{"model": "image classifier", "dataset": "made-up road signs on poles", "train_examples": 245000, "image_size": 32, "crop_scale_min": 0.8, "horizontal_flip": false, "translate": 0.12, "rotation_deg": 5, "color_jitter": 0.2, "targets": ["outline"], "num_classes": 5, "arch": "inception", "norm": "batchnorm", "hidden_act": "relu6", "depths": [2, 4, 4], "kernel_size": 3, "stem": "single", "widths": [128, 192, 288], "label_smoothing": 0.2, "loss": "binary_cross_entropy", "init": "kaiming_normal", "optimizer": "soap", "beta2": 0.95, "learning_rate": 0.0011, "beta1": 0.95, "shampoo_beta": 0.95, "eps": 1e-08, "precondition_frequency": 10, "max_precond_dim": 1024, "merge_dims": true, "one_sided": false, "adamw_lr_other_params": 0.0019, "max_steps": 5600, "batch_size": 384, "epochs": 8.8, "lr_schedule": "step", "warmup_steps": 160, "weight_decay": 0.4, "adamw_weight_decay_other_params": 0.01}
Rows from block 3 of a small image classifier, named by matrix and row number. Each number is 500 + 50 x the weight over its row's rms, rounded and kept within 0 to 999. All counts start at 0. Numbers have three digits each.
After each channel's rows are labels from the 100 images, of 14848, where the channel reaches its highest value: "lies over" is the class under the peak. Only what is clearly more common there than usual is listed. The data: made-up road signs on poles. In brackets: how many of the 100, against the usual share in percent.
# r30: branch 2 reduce pointwise conv (model.blocks.3.r3.0.weight, 48x192x1x1), inputs 128-191

r30.42:453537504491423499501553555534471548448485456515534505478503499474426501556527547532441546453462428495539586505594579578534484493444458507519438495510510507457420500512512582482533426433459401
lies over: rim (28 vs 8.1)

r30.12:514428497526503429489455530390517546452459500548493443470516542516408521483544437484432549497464405488444482566483532548492507478487563517586464520540479614480491548408538480411535443466443569
lies over: face (86 vs 23.9)

r30.11:500568445486526511467397475597543516433596511490492548489501482458506449424555492496460522470498496564508467556520591525494464536438536538567500495445495454465508460483490484485528558521421532
lies over: rim (37 vs 8.1)

r30.26:529551576455543434442543559494531558512469454567532433496544549545521542478535423436518453504527446495510570532459548531449508447477458454459476557481468487545427452524558483602546508480552566
lies over: face (56 vs 23.9)

r30.38:441509569470416498513481426478533506554555513561439564479487453505555531513461481481557512541556507473564502494503523520530506505423542503566537523460438549558508518529534535475543518478478544
lies over: rim (45 vs 8.1)

r30.40:465505541458481510484534476544478485480373515474505497413448543450490419503504436445574442427581452485590510478565516504517534460516517539482559489556534445512502498435413504538565529446522491
lies over: face (75 vs 23.9)

r30.1:461516545527471524559447416504535488455574463447456500446490503400443441495541456499523528418489478522561502531561579491441411449454420514545562483472445533518449520479511584507477484470460411
lies over: rim (52 vs 8.1)

r30.41:494510527461425474542521506525540492507422423456516505524439494540507436462460564466519443475583427498493485498457607511469556539463490441431518586494562495504571441511489472499513525523537477
lies over: rim (34 vs 8.1)

r30.15:495569598459492522484540466452574472448533469529427574501505483456477577461500596568520507483514494485515496560475455519474476520446486534425473497509484484492485494528494499559455490411418460
lies over: face (81 vs 23.9)

r30.37:445497489469406493549571558555584571474475447491449568442472502395541458434505496557480428568550510544508436574519525549557545490389420477541479482479475518505479539472533517544528545539464498
lies over: rim (34 vs 8.1)

r30.33:478524558542507487436476412473568518574481513495511541597552470525486575467435612434450560536446532473509443486452570480581521541505525476527469464478516515418460545483432448516560580479523595
lies over: face (77 vs 23.9)

r30.30:554518415407544447461490446457521483615542452600481586574442450504488455542507576481439461556516537492488532536480521433528470482463491462552529471471439476469436420398490467534594494391491572
lies over: face (55 vs 23.9); symbol (34 vs 2.2)

r30.39:535511484479486565431499481491506513533507468489446432436475481427465438533471391519516460456550453520421520450425448554557477494519466441454472508491507538535474529468495513466490458480468481
lies over: rim (30 vs 8.1)

r30.45:556444540482483392521426421504600607501526583455514470487503436582535473522439502507493386503552477511512458440498449490570460521530567509529544517464510435481558552540502445490500557490419408
lies over: face (97 vs 23.9)

r30.28:431477547529391538515558508513540492520531463564487566500457545446472517483560441520560521482394504478537538497426459429461421473478540512542464537448479499560532511421480410555506561526523501
lies over: face (85 vs 23.9)

r30.3:429501545545486521557515503512546532491592441531495474503520457550483495494430542536577465475472457498554483542508518522451550549604496491472437465478450585586534496518482542511537460402462475
lies over: face (62 vs 23.9); rim (35 vs 8.1)

r30.27:561528472489567519506437438458528507552467512454512460515510527530498527466476471455402522409473441499472427525580511531561575458544450484471589487532596499566481499606516515535583585515575474
lies over: face (49 vs 23.9)

r30.46:407531457487443467469569520505482397515461526441446502449430543503491430532505380441574465488456542559548499513502502473444528485593471496488539473485515481468473479463521567467465529501507496
lies over: rim (38 vs 8.1)

r30.0:530472537514481469512510497515549562504491573485464465532578461564455545426444499592511500632481587497567586481516413524479508440525465473593528526562387539530528537489451556596545553482508534
lies over: face (83 vs 23.9)

r30.9:437492487509502583491491514475395556563526455551530496545534584456455514592498503518472482461440539471533521484547501505496468464520524477504516537532534427497510472450458525530495518441457509
lies over: face (55 vs 23.9); rim (27 vs 8.1)

r30.8:474580532421385498482523478428486460513372486461550520523509544474523447462473479528484524527442470440414481439532535457493498511386461475501539569523453437455550580494447456555488443487496474
lies over: rim (35 vs 8.1)

r30.35:527529546502518609469507523574449525518446493503476439471427458536468511510525441474453551505440546513502519431509436514490405519404525470486479496600554492443554511571565475488469437513390498
lies over: rim (41 vs 8.1)

r30.4:549433432463412477582516454436431564505464521505555470434537483489577469419483481518511580542524473461547515454545494515460457573527515514494462595531475469490495418523459513538460428474529459
lies over: face (63 vs 23.9)

r30.32:491434489453563508504543502458460503532446522502382502522471587418529481440517457484440527489449479473461464458470486520447450576477505479390467483516493543575545392460567488544448512517502582
lies over: face (99 vs 23.9)